From a checkpoint of a small contrastive audio-text model.
Model: 13.9M parameters, log mel input, encoder arch jasper, encoder norm groupnorm, encoder activation relu, encoder depths [4, 4, 4], encoder widths [96, 112, 144], text encoder width 320, text encoder layers 8, text encoder norm layernorm, text encoder activation swiglu.
Training: normuon at rate 0.003, 3900 steps, batches of 128.
Data: 78125 training examples, 6.4 epochs.
Rows from block 9 of the audio encoder of a small contrastive audio-text model, named by matrix and row number. Rows with one number belong to one channel. Each number is 128 + 24 x the weight over its row's rms, rounded and kept within 0 to 255. All counts start at 0. Numbers have three digits each.
After each channel's rows are labels from the 100 clips, of 14976, where the channel reaches its highest value: "lies over" is the class under the peak. Only what is clearly more common there than usual is listed. The data: single English command words and digits, spoken by a formant synthesiser in many voices.
# convs0: first width-9 conv (encoder.blocks.9.convs.0.weight, 144x144x9, each kernel summed), inputs 0-71
# convs1: second width-9 conv (encoder.blocks.9.convs.1.weight, 144x144x9, transposed, each kernel summed), outputs 0-71

convs0.28:132134108080151113137148114098132074145126156123117128099093129132149089193152137122110142105119100116090102131116133150143147165118134130109112080127110102151138140134126131125116103147134139144175136149146173110142
convs1.28:122134129125197138182086100135084139127149125127139093100121114134114175150141123116105090156080136140128134136149130142153091084123145121124118131148089156140132147133133134178155121176116181124158152135116129116113
lies over: /ɝ/

convs0.26:132145121111122135117144164118154117150148138160115124101125135113134088085159142123159137062162135105123070161127091152121107109102099096121120113128124124107131089137111124125091106129123104108120126184145170096164
convs1.26:134140104116131092143128162102082123149096160132110133182140073168144125106142132166150100137159105105097101131133126158135101134139115133164121133098114149112107146113102118201156104121135123112151166156126128136144
lies over: /aɪ/

convs0.36:123114130138104104097100155101120116138100095160128152096071139112167172097095135129129147109105082149123141114142117145116112129110165132125133135137140155165131114132130127140155186130124131144101094152080149128098
convs1.36:124115131149094149081132143175171106136105103162124134160138139152075113087137092141142191117071107107163089125127159140135148148128128122110119129102179132107138158107130127088126139128130170138143111129128119139079
lies over: /ʊ/

convs0.19:140120194140119096133130114131118168144144113133147123126142111139141107104105140108153121149152105120102122118128129132150110114128122123155181109131148138156121105096091125133173122118141075079124047185163131119132
convs1.19:114138152110098127119116102164131095141126091155135116125128106115095126119152135147129133129109104130129083063129096108128120097185094120131095091161111155125110116114113129120165132144133187107126119096112143141110
lies over: /ɛ/; /ɹ/

convs0.122:150127125136142184141177109099139172123114156133151100139132165126193134115131130149130152119118137135098122154130111130135124091120151111139123129116108148111093125107103118133147168120157098138096140094098141129137
convs1.122:141136165132186154156110145128136096132142186104105153124101110146132149138120094098110150136094156132160128084174147154138116131123104117167117159072154153102128133165101135110125133127112118116134081132125127111128
lies over: /ʃ/

convs0.138:110127096131123140088063144081089146101081115126107123099148111153111133108117103132110138117126155106119105135141123129153112127159126135125164213112086104137099087097130118115104148131154146104140117117121116162108
convs1.138:122126150136094129113170146117110155134161165124125150171113130093119144123129112096132141104085146119115115156135138125113124168101101126088132123198142102134132142131101137101158125096098152182105076111126113119092
lies over: /ɹ/

convs0.140:106158165111112232116128152122124108177113093094117113119104109106123163091102145099144118172142150126116099134101113098108098098144103121113157138107125180192119139122115116113137125120112148122133114131126086115112
convs1.140:149152110130155074111132174135127169102155108150117100117149129108105132142086124134109114127133083136102187103153098109159101128155118130109137162082121142103124086114112147108084174127156162091128138130119132120096
lies over: /n/

convs0.42:125114131148068136146135128153093120175113143123134126131133170102151132183077134163144144142140162113139145179071104136132139135089139141125118136120130138145091116161124129132170155145109116158110148094098084133154
convs1.42:142144134160127120155128133084163131120139160150142091113129105136107149147097133136143114133147155111128125106160103137125124122127146142143118146081073157109145112130130159134134109156129171109121114110151125158119
lies over: /v/

convs0.20:136157177107137097133117157124131127150073151093104134137114136162130129079130133068119091130186097094143121182138115127087145108150156123144147203124123143179103123113118136124086153108118116120149134112103129163118
convs1.20:106105154130127122055156118144083137106142142113126128145121140136124156102150125140130171116089141098126156124058176150110163151109084144125137141103114146104114120133140158147147151118145177122116114112120136102088
lies over: /s/

convs0.12:149125125112051121121130124112139083092189161096125145103142145118097147104155087103108125154107132128142141154105135113091116132094137132119134135101148154154171129135142135140124139150151116093125113091114162140150
convs1.12:116109119135146131119145146087146166147106142117135196155120167114111163149088091127122104111084157165136087125130101105164123165162130137138142185111122145143107146134125126102100164115137149077145154109087142095140
lies over: /ʌ/; /æ/

convs0.10:132139085167152108167095088130172153155078141117113124131121092139095156084135124158139127129176135093186117102154159112129123117175148123143139139117097108146116105136136137137149118142136148106117125063164114133125
convs1.10:142137110149073111142096167122146095157109141117100102144155113145103096112119137158136124134155111159095121135090139146136195124125141117131131103092118160156121126110136124153135111116132083130142112139133145129091
lies over: /l/; /n/

convs0.110:129112094149164116134091129093149115136057118132151126137166107133119167109150149117107113070136112095124133117145137132131110108153107114184135137127114135158106113106138134145091120114136137130101100115089065152120
convs1.110:140154109117080082090155130095136134136099127109143140180104109123121132131143124121130137134107158130126118151151115118079110116130122165107131123136115149155147171140135084124099084133137112116128103120163111134117
lies over: /ɪ/

convs0.69:134151168129091152145070158158100102123075143116130134102077112100101123155141114114118111158160131105163128174134133112088123082168135129146128158137139145150090100155154125110125116128101129147108098120151093133139
convs1.69:140136135107118132162126128104139212102122126131134118110163164091129120146135163133138117121075142136144192111130132136141162120103119117140153071118127095132128108150110137097130146117123147143091137107122121113112
lies over: /eɪ/

convs0.50:130104124174093133175122131133107095123118127156139122114126157124158089169117116118204148116132168175100100126138119133118130138167103138084137090137106113109127150116093135132132089110103118128094138139135116134147
convs1.50:102110136105149128128151154122126191095141164092122102113149143098124186122120125104129126135141142190120116126141130134129111142095134157157115126125148137135117093113143127103115098145130096144091157135114150135106
lies over: /p/; /k/

convs0.17:127156144133089152122145138116100119096070168129120132106108115117080114114158125157122117120172141094156122156165140139154145125181176128108124116133159151136098127129135137122129162123109115144115180167152098094160
convs1.17:136129156117119147139098114104090117135193123109146096107133182082195161103099140139097128144091139130125121106119147077117123115133108129125170090114133157142174180128126134087125110137114124114111170082123100087163
lies over: /eɪ/; /aʊ/

convs0.39:129144145122177112110155105113117043117133137117099117141136157124141155107123101151099139139118124115126131134120158113156127139127131135176138122088143147193143123138112126135110164119148128151099132110079122157111
convs1.39:105104112112137108103097165112131193151130101160124111139100119133078165115133120165119130120132152129118159152117112153090087140122127169077160155159100168081168135147169148119110147149136153068117126141139156133130
lies over: /n/; /ə/

convs0.101:128126173160110123159109130117090075134126112128144147139151102090135133123101157058151127126127100116146071111078111129164124112105129122118126100114163153133135137132104127154084133120125117076157115106135161146093
convs1.101:120120173116093141143110105128100173130092128125146107182154163099149088093121124183103130108036150126095179119122106137157136121085119127124164131129148127119134119134112153106111148174138126158139114135120103133147
lies over: /n/

convs0.13:112118144158158127138139145144150128107164102116129155127158099104100107117077131148081106130097128140103108165145134130136087143135154155102133115125141119095120124117122119143154145140107163143123127136088111134133
convs1.13:143151076125111139113154066147118097109114129130144096125124135146145126139128131141157123144152145100117113133082129125104136145144150131150155098122137100171128088111130138138163114113136114139123115142127121147152
lies over: /ʌ/

convs0.44:119120117146133147138111113129121133129132119151144129125122062098117151116146117093134122169142138142176154164134114119147150161120129099159119117137141126110151140110131114132106119132178078164201138079136113108134
convs1.44:121133128138165080148095111114118085122155115100125151106097130078134137114112108171152088137151141096139110123116115121135155173129114158121138095151097099078122158125113144142114129125156089131134123124136112119189
lies over: /ɝ/

convs0.85:140132162129075100153131105083138166154119160157148123116126159104116165115143084146146125136117105110120068119113097149158124117156165120130111105145173147143130142155149147143128129125153133134116121126150168121139
convs1.85:116120181120112169151138157119160117146117154145131118140153130102130136141125104132112089094131121107112146115067221118130118085108127092144137113121157168150118128133122156100131124136113082138108098154123128157131
lies over: /ʌ/

convs0.16:133127150150178164168116119153140134134105104145113170121144167121111098115122133157114151147135133194048132132114122134124116124116131134137151182124150130125134107105115135113168110127136106155116104131141114145114
convs1.16:120112085131135118144137153125103127071165116149158147077082099153113117138113155146121150133140133109156120113193114109114128128152120118132117168139112140160109121143125101156124104134155185091115096144107144120105
lies over: /u/

convs0.68:119128106124076156142126129134099109144139132143123108140069102118124145110116112109107111118122138154190103144177114135110118128109124115114131123158139163128146118168147139107132135141095137140110141120101104140142
convs1.68:115101115135152091181168100152089125126065129120114138131180159157124082140133115137097132106110124131131114140108135124144151101110132118153131092130120106148163155133137135097111117139068149121135052102113119119116
lies over: /aɪ/

convs0.139:139121121167136143151185158168146148123156108166092113133124139135133131114132134165050143086096129141108128130100161112135128139116113115179132129127213144141133161146112124132103126088105080129073160124116146113142
convs1.139:121122119124111192119107109115152072143153145113116108148125103155154144109145109110108121124133124121116123110104116131122142135133148140168094153098114113108097134122115107148130106140141152093070210115082134085109
lies over: /aʊ/; /ʊ/

convs0.96:138119107138113181151110127152139078200133128098142119090119090140109158110158140165165113102147165091141133174111122164124128112130138142158148129118107148154141125121134130122120132132129115116138130112069063130132
convs1.96:180174153119098106104137163151118154117155149102113132157131116139142119147110105142142111128130147144101161183128121090120153178109108171134151116118171076111152144121113129140128122139127139106096149091116116102121
lies over: /ɝ/

convs0.56:117135129089104111111149111102143138131093162115120118097103123087117157094114101149118123162115145158124152105194117128128157101099172113106136089138117109124107140151142126117092141131127183135127129210170182123114
convs1.56:118105123143180126186124110140086186128093117127107172107117122190142144119155145117144103129161169139139124143099162159136175140117158119121133158126144133106167123139142137144114116116106127109129113174151132150172
lies over: /t/

convs0.143:119089143104127137124161150097126122171134109148116121112092084142147090104136136169125147106099098137169121105131101141094131111117087105132129124166095188120173145143119131122166096135088085124119116116136065127151
convs1.143:117131150132170129130145126111110127120143094123100156133123130069128096166110136103124151110110144106127114131108121150139119105147120177080126121194099154109122127120148106059130111168101114118114094128138172123133
lies over: /ɹ/

convs0.32:117140113131154126109123104127135089179171082119135116111107139129156135112110162063104144104148121128101118110130125121134166126145130154141122120135169139105144127102133131121138103145137122117102129134123009102152
convs1.32:109120138126157156145134138116151161087112130135102108172118138093116140130161165105167153116127148123116119125102151116123111140114136099076144108126167151118115144143149161117121088112095091155071101129168096164105
lies over: /ʊ/

convs0.72:116130095139142087104095146093133106114158149135158142154155109120136171154150137123104091137135133124165139136145131104090086124178140113118128151129146114123101100138111132127112112108112103125105080094134137101124
convs1.72:122121138129146162092089130111121097132136134150163126173133123110158147146128121141116061154083110127176139085134153092111115130172091105099133164133137116106113167123122120145125143092125077116124118110163113152125
lies over: /n/

convs0.128:121093124149135161135137148143190147120101163108136130123085153163136137143122107097106124128146161109120186154188155104117124150105109119109106114101112116136118088138089120142161109153113137096130108154145158114144
convs1.128:142132093142098159118109138146135121138113108158148123168098152098145148122107130160120100163059184097104152145121146088089136140123110153107114129185136116140127091155145161093114128125098173128097159163126125149113
lies over: /eɪ/

convs0.108:156146111058134136150122100100147101143139140097138117113123177142116162110124170104133146140129152067148115116114145128119117106099125161114133130128099132134127144171110118109131138140135095069096102072121175152164
convs1.108:134126104106160122155107119139124100109111119120141093149116167125177130143148155118131139116151092132114143145124141142149114063106133098116118115156158112164119067114118114128140160084149143153152115113152094153133
lies over: /eɪ/

convs0.53:123112095125153065116130143139095101145155115099106119137085103131111150159160163111120080123125115102140146121104125141163136124157144171150138149097165127133140120097126135121086125109123164130170120058110072150182
convs1.53:121130128124084114176169103129154115127087135149144152157088116087142146126136170137104143157093127134105145154097106131145161093107129080121152105121168132101143121126100146177118103097142110152168087128139125140107
lies over: /ɝ/

convs0.124:121122138085137100138159137126135119182133150150111137125108144131127144115082125084098134130091115090083135132118135135154123127109116138133101131182135119090151160156151126148155147141124124113120126172114140104146
convs1.124:095106152119130169146134139128113129135153132113132117133149136110117140103117135147123146104103120123175114130153144131112124125130131128123128110196103154120111148109134125117181098142132145077106142139129101116145
lies over: /eɪ/

convs0.80:123120101175147129138166121129119132051171146050094136164143119121123089098124108124115122100133147112103146108167142102158110147133172168119122098122153134154131146111150142132184109104120159163148155107084182122137
convs1.80:132147154122147129121080130133168095151133094145147126123151116127131090074118132132120112140143123110139137102155104122151124156165128105130142103133119106115156070143179150097142148107122168075132177141123138135135
lies over: /f/

convs0.30:135132139115115148132108128127145121118150168153127125116106148100075124087046080133120127143128115088131105109098134104134140086128135169114145120136146118122134094151139114124076127123147149095171151156177148153109
convs1.30:113111121118075110129192144143117126155122117124122153125121158118107100141108114100133143123115112142119139111144130078119148143135160096127134138178130088189134120100124108146104127106156137181131129165137152133105
lies over: /l/; /ʒ/

convs0.51:122127104140159124137129132184136107113135139121092125112111171150091086102138106130125110127099106080076136160107167128153119140104159142125138186140136149136126108149148123142099124118128124116110119212147149126137
convs1.51:113102129120145143080148156077129193143132154127132120163128159142122157119087134134138134092088144096099117144127099146145130194114113114090120151110110132117128151129119126094140147137154189127136071137159097135138
lies over: /ɝ/; /ɑ/

convs0.35:155143181185136152160097139147150134052130123101130128149139102139129126099141115140148148105113093085115121122154137158119115145128168106128099101110124151144134091123129130138096156109128081104072146108099117144142
convs1.35:118122182125061124134118137123159116127144154128142090158164082124132125105154122129141145099141130141122110142155118108113112076148115108101143088143115164162102102146144084096095163123146139106103137137127125127122
lies over: /l/; /ɛ/

convs0.141:119105118154172100139095120160131173154099130169161153137180110134101118135122111155098148117097095106108123125086128121157088070078095136149152098122096097169121126139119123159112125131137115120152074108093098133126
convs1.141:131137080150163120149130093127129108124079135119132137119114102192130129126110124145121117151069123131111137112116101143105127127134134101106155165120139080184125155096154105163119124131114165112140117112125120119150
lies over: /u/

convs0.59:112154084121097136136114172127192106146144155153117126129093128131169101148108104114112161114143190091133107115114146138102102114165143148140146126135175135106111109119133128135122150105127126136074153097116154145142
convs1.59:163171125132084097068153125130124117142110157141104172138128106101106115131144149157130170164153133105110130121105155146157127165116140121172121141139166123112096078112152142123133112102141163128118163150118136108133
lies over: /ʌ/

convs0.115:124134179124121120087146105096122123094140105188164122100087078114123127106119117074109154129136123157162087132119154117148108121152124151109136161131108112083124172101119127122143151098132170093102111094116102117117
convs1.115:122131161146148156084123079112115127102113183128150119095130175122096149134096102128097153109123097104125179144114159136132104124118153189141138129108108098156122084139137124111143167127157148128143133100146138122127
lies over: /p/

convs0.134:110120129098144187095101086133144176182109102137143139104122169103102168116116114087128154131169121139112120104141149127163153086114122141171153124112139121114124104161134138131144127149153126122127041109128063130107
convs1.134:131134106118126075134153116131137064153103154148174156121140137137145146128138110115160146134102133103131078140133065139113104092107137157139134119136122082130110190132101110173128092140151110127078104120125109132151
lies over: /ɛ/

convs0.31:108113099130111158086183134125121131169165157115123127108120136137131122156101149102079103086085119102138152123172118129111116160163135122126130138114095104106095165177105125122137129146128131126111112157134182124076
convs1.31:141147142133130146091122118145098199124164083109134105086150149161095142147113127129135168093115139106123112132098122129116101159126141161144102141070107180115128151121127132165115114131141096107092116120114140115138
lies over: /oʊ/; /p/

convs0.67:144140171174105113164136131139102137080142126099165114099102125116095120115128109094129124158100072165089157131115136143103113112131118160085133092118122134130104136119154131142107150128128141119114115149173137130152
convs1.67:127104137120135138144162111139124148111107150108114152145121119166094105163138111102123170116112137149132159116182133109096151140173111125114120130158141134149125102148115104098098144108127147122136118136140094131113
lies over: /ʌ/; /ɔ/

convs0.48:119160189167162133111140136111095146176160142128132123106160116146079116126106151088105114158086133140100165141104117121118129131145160111118126089174113151152153154143140128136121125116135113135089130096142143103103
convs1.48:134141171132179100119055146131126114110180049136130094103125140170122142116128123099082154120157114137142108102146138130122116077155140138105120144125082134139105122134114104101107117137123153090128126134095143094123
lies over: /oʊ/

convs0.100:119129133239131124138139142172118125080148129110158137114167170114103123119135118156146154158107111164105124174132109122107115148122119129125116126108174146110112105098116136129152137111131139141133157136140148167109
convs1.100:128118122111126096094129153141141109097147159144105150130136139154101107118104174114126129133169112137117146090148122115140144146100111109124128119096128110146085093166125145106093131094085120145147075160142133145142
lies over: /t/; /u/

convs0.93:148135139143145139174123130105109142152133140089104110125095133151075087153124150106132151141159132147116141113094113123126178142152143162139140134139096137097167127159127145127157123137113117117099121097144094139141
convs1.93:126104161130113105140100116175099086140139098091126136136119147122141125161127139140126154081081106103089075124121153122153112071116132070110135103169106110114115127094107112147140152125084152162113104118111145106121
lies over: /ɛ/; /oʊ/

convs0.29:123161114129094160132111109093119088170119139160094093150135146128116139087125138146145149119136116122117088124144146114159112084112099092134146104177137102150174113146181127138121123136150150106161153154123102134126
convs1.29:141129107135161145131166168103135158137140127090131138144091116078126163123133105118162144137071135133138148148124144124115166125109151104112106139137150117164105145135147121135150140148140146082149135132122077132128
lies over: /w/

convs0.66:134096143161162133123113104085107096137095157155139130139107110119137167096114117082181140131140101114126156123129140133181140156119137108147129097161125144153158139115142124129126113114144132149154145145104165135164
convs1.66:114113125147141146127116127134099139103122149126117111116094161114118150115113118089143170136105099155132103129106135098079171135137097138162113100173135164142129104112130109147176116143134155060122158125114126124157
lies over: /eɪ/

convs0.7:137150136119157086048110148121099119134050124114141120152123146136154099148136140166127146114165154112138106122101114129129137095154140131108116142130111152100109102099145119139130121087125090153184145119147055137178
convs1.7:120133126125149146139131129147119134114140110142151162135109067126122133128146104098181161133108167112100102128068136138118169104099127085096109141135142067121111119128127149136151104154096112153122101109091133116143
lies over: /eɪ/; /ɝ/

convs0.58:114119134195156111170143166109111154133161074105093109108115102142119116103098119145160112129152127157176128153083116120137124094131113126122169117112139145179110138129110132110117131137115129144091106138112105152151
convs1.58:136140136138125118119121095153137043170160111149126108104160130120119149101117127106093164126126089129133139107187140102148101122133118168125145117115112110103106146090108111130156119117135183077116151152114157123117
lies over: /aʊ/

convs0.131:120092136106141105093075136109189094206093118145141131141151185116154117166142146065141151127137082123146097134112134134155126141088116122159105120126146152132160108132102134129139154119121112111122149112108145109140
convs1.131:103128102132161104145200134113135154164101173116133140138104056156158104127128113111140098107234122123135130136136133142160104115138124203162087131090097144127124138124113134154148103144130083120106132130147130133129
lies over: /aɪ/

convs0.70:114134087132107145083165093088102102153103105143128125160141191137108119146116110127112117124106070139160126123140145106193109133112112112111118094116151120138135136122141142110148190137137064123117134118122105110098
convs1.70:133115112130115114095158130150119143115129142119117130099115156153077112119157099150171120138160126112139080117107124145109141163144137225153098130104110140116134107134120127159105083143125145084097182094069112071142
lies over: /p/

convs0.142:119145115138118171142127169086130103108179110131180152105111139118123136131120131118125101114167073094080119175100132143107135131123138125140086117139095098109116129107130136151120133131114121124116100147152120087143
convs1.142:128135132114155129138110145115139076160153160145111102128103128131112100128115115137105062124191118143109130096154147136134086126158126144168130138077149148093141145115136156108098149115132057136153167151122129126147
lies over: /ɪ/; /z/

convs0.38:130113120158163109110124119167146099126147120128121111117118126139114109154106133140120118116138112112102121120091146123121116124126111124097114086137169114102146120110143127123148158128099118117058152126154175119137
convs1.38:090084115110127135145173103158135145129123144119108130118127093143166116144141130111142141121101130174133135136162148135125119140128126136141115165108165062104127150108110111109124132171112155112077155120134095153148
lies over: /ɝ/; /ʒ/

convs0.132:142140116102149121127130116149160113104135123093145081151136126117107151130088110101080070129127172123102164134131144133111100088137127104118152110119137105161096085126130134124101148125162109111109100145166167130156
convs1.132:161146115136133081088115144129127137112136110159174138144138140142104116146122135149158147153132094067164180149129124120119131158138129124082120104142145102124124133160149118121143130063138083170137127134115131100098
lies over: /ɛ/

convs0.40:148138133147178163073122117121103120113122122150145115137133139134125146095126121125105158152058111122099087106174143115136117121105147118157138125128141146126122126090126118136134138102108115092135110125157160140098
convs1.40:136133137121132146131139132114112103119092097142149156118118105172117129113121115120113090115096134097161135110130134117125122130112114058125120161090173142096119155121115122123125178124142123137101082119141149119188
lies over: /ʃ/

convs0.133:132123132073106118122162103126163118149104104123136146145145105146140164162188167088123138137181112149096104100102092112149146138139117107100139147118126146124121153134135139165169126111119166106129140086107144123112
convs1.133:164142109142134141087123125130108138127110101121127116104180062105172113097146126122159117109124147108116111115105177120156100104133121182159124119141122111120112105150119160083140135113156159125131100157156175156122
lies over: /w/

convs0.27:133123129166103058123144167127112156138119088100098161130139129125126098146124134115115129137084170131085143174142141101162101097123162112117150122142112112156165136140126143128132124131155105158128147176117114122142
convs1.27:091087119153125162163117121143126116113138135142171080123113135090157139174158141136132152090089156111136142172187138130138112142107098083105145158168121166166163138129131133159135112121161098118109164140139103129152
lies over: /u/

convs0.46:131138112120067106129093134108169147114103126106120142111182168129103083125103098117117117113131092110155117166181127123107145181099137150110143099135139167142128129135095137119114091147145147137131096144134092120163
convs1.46:135126109123114149148153102134139113130106099125168140127151149180176114146135152109106104077174167079158103143088167107123146145152119109079115166148165129124165101110143151106153116089107141098092137154130142138159
lies over: /aɪ/

convs0.22:116126092164119139162165146163148180126080159129140132141164152099150093108090125086136139141126131084160112129068117107158118109133098130150146115139129143117144097133139137148082133117141159148149109119071071142139
convs1.22:118107125141107114139162140089107176145121133139153132133133133086146144146130097115162136145123130095125142153029141131092185182091144144141128123095134115146123127159137148133072140099149152111120150109147088125143
lies over: /oʊ/

convs0.113:115156135051134142109162162092127161151110134168162139144100153126136131139090155066107129135161150141156154129140109098087139101112129100181143128123116134142149137138153120115110113136126145087130102104107155112107
convs1.113:136147129106144128140160157144148114111132119108123139107143140152097104137132166128133108149199156113079092125092141131132151094125152147187104151045141112101121087117126138134091121164125138103100157137096115133093
lies over: /aɪ/

convs0.76:116157125179173123138120120108111118132097085121145145145099169082166098140132140162110158151075148116123109140112132151144148109146159105101114133114118121127115088122134130123146154109113135173129188154105147161144
convs1.76:103115152141114116117150141111102176140115144121130118130103123098141182131112144079146118130110141119089153162153108144112151123107130148142148121112128167133135110108146106173132156075136176150152136132163126131135
lies over: /t/

convs0.3:125117148169116174108132184171122106130094111157136087109117111102114151123135134184106164140137113125164123120145140122131147103171114080120155098123163144122091129136107121116122118118154133088152168140145108124141
convs1.3:108122121131147163146143078138148100127143125094146086157124135128137069121117127058113103138107098092101117141133101105134128108121070102131128095118180122167105125119144116097142137133137117159098107123131148105148
lies over: /ʃ/; /tʃ/

convs0.129:123120150115143160151149068137132110139163135114146165096095106116121044094130132156122125177099148104121092147129137122128152163127137135135117147143141149144120116093110141146119123113108051091121120124097133113134
convs1.129:126145130109134127108114126096117133114166141148115108080117146126117149165163118113131094146194099129118123067114133129129085138124130148138091167076093144131109117149115139146123132139144047120136191134145132148165
lies over: /u/

convs0.41:126124142150103189143121156155134178128139146156147123095132118101101093095067120112118127134096145166102107120106147153084132105107125128139112138127159120112117115153128120115128161102124167099093135150151136162136
convs1.41:131139129126108126148155100152136042125104196160127147131149125104130118101112132114146100155146129126113115182136119121140104108133117103173140136129155097092134114127137132139122128147144111163134144104132089148138
lies over: /t/

convs0.103:103152138119103168108127140161125100143127137151131167137132145103119121108090127115162126180115079101158144126120129134120105116112152092109156115121178105159155127126123119137121120114127144138121123157104117146167
convs1.103:131135119141098122111121110128139115152101162144102092161139117112170152114136095168162156127080163124140113162138127132127091166099087156121113153091153080059122142104142114094153110108138125128140107135091107124158
lies over: /ɝ/; /l/

convs0.97:139127131107125150099101130091180153118070097092142098125139114120138122138177146144121135065141173108132132136139166141153147067112123127152134127130062129161126081133135137133094124094109130163137121145146092137113
convs1.97:130131113122170121110117155121150116134126137130128128128134133131088144138119130173105107090136119138107177160101084132138113086069143127108114107115091152111129092138124107157124143106126106174122150140120130129080
lies over: /l/

convs0.71:106130107091132166119141139089149150129147123133116130120137130135129100113075132115122138098133164140124111124111117136151133104127113145161136133145075117122172123130124146141142132109094122120069123104087116131147
convs1.71:138135076142162107110134120136132095156134161141109131105116109151154140083123075142120131129159108115126134148145131122111122094124125199153137151121120162124103148139111141195144103162125088088157167102135124103116
lies over: /aɪ/

convs0.64:131125140160167183121131098183092148112085129135156124132112123097107141119098127181162117119081133151114115105103145137162130065103120124118110136124177117122127113118095120133116108116105101143138109151118141137152
convs1.64:110099126135170183110147110150133079131131146128107176145106089137134136108138118129143120144099134110118100165126135133130123155123152105113119158130194089114130188126113090125153088096112087115144084143142120159162
lies over: /t/

convs0.136:129126104092110142102137126116130135106166177134147145120124107139085131118133118158105109100150116097121121120185131117190147181137155100132155139112103135163126133121127125127144123128145107134147094137132180112171
convs1.136:168160115106075131123082117143117113125147111132116123111123125098141173145132135101162127154117140119161104166106144164097159145148113155105134091151124162088140131131158123117109101117131147153114169061149073119102
lies over: /tʃ/; /oʊ/

convs0.89:116149097113162138139149133096152155151151113167147130143101130135113092086134124176112162130138163096145164140086132113108132093104096118126113118116091121150121114132116122146125130112123148169126078124148080137081
convs1.89:128136140138212069145129146103148128116119183122149135126103142141114145119153169116137114116105125128122101122162120133117126079103107114111118160097133133153125109131131082119100109159094153087145111097095157104116
lies over: /n/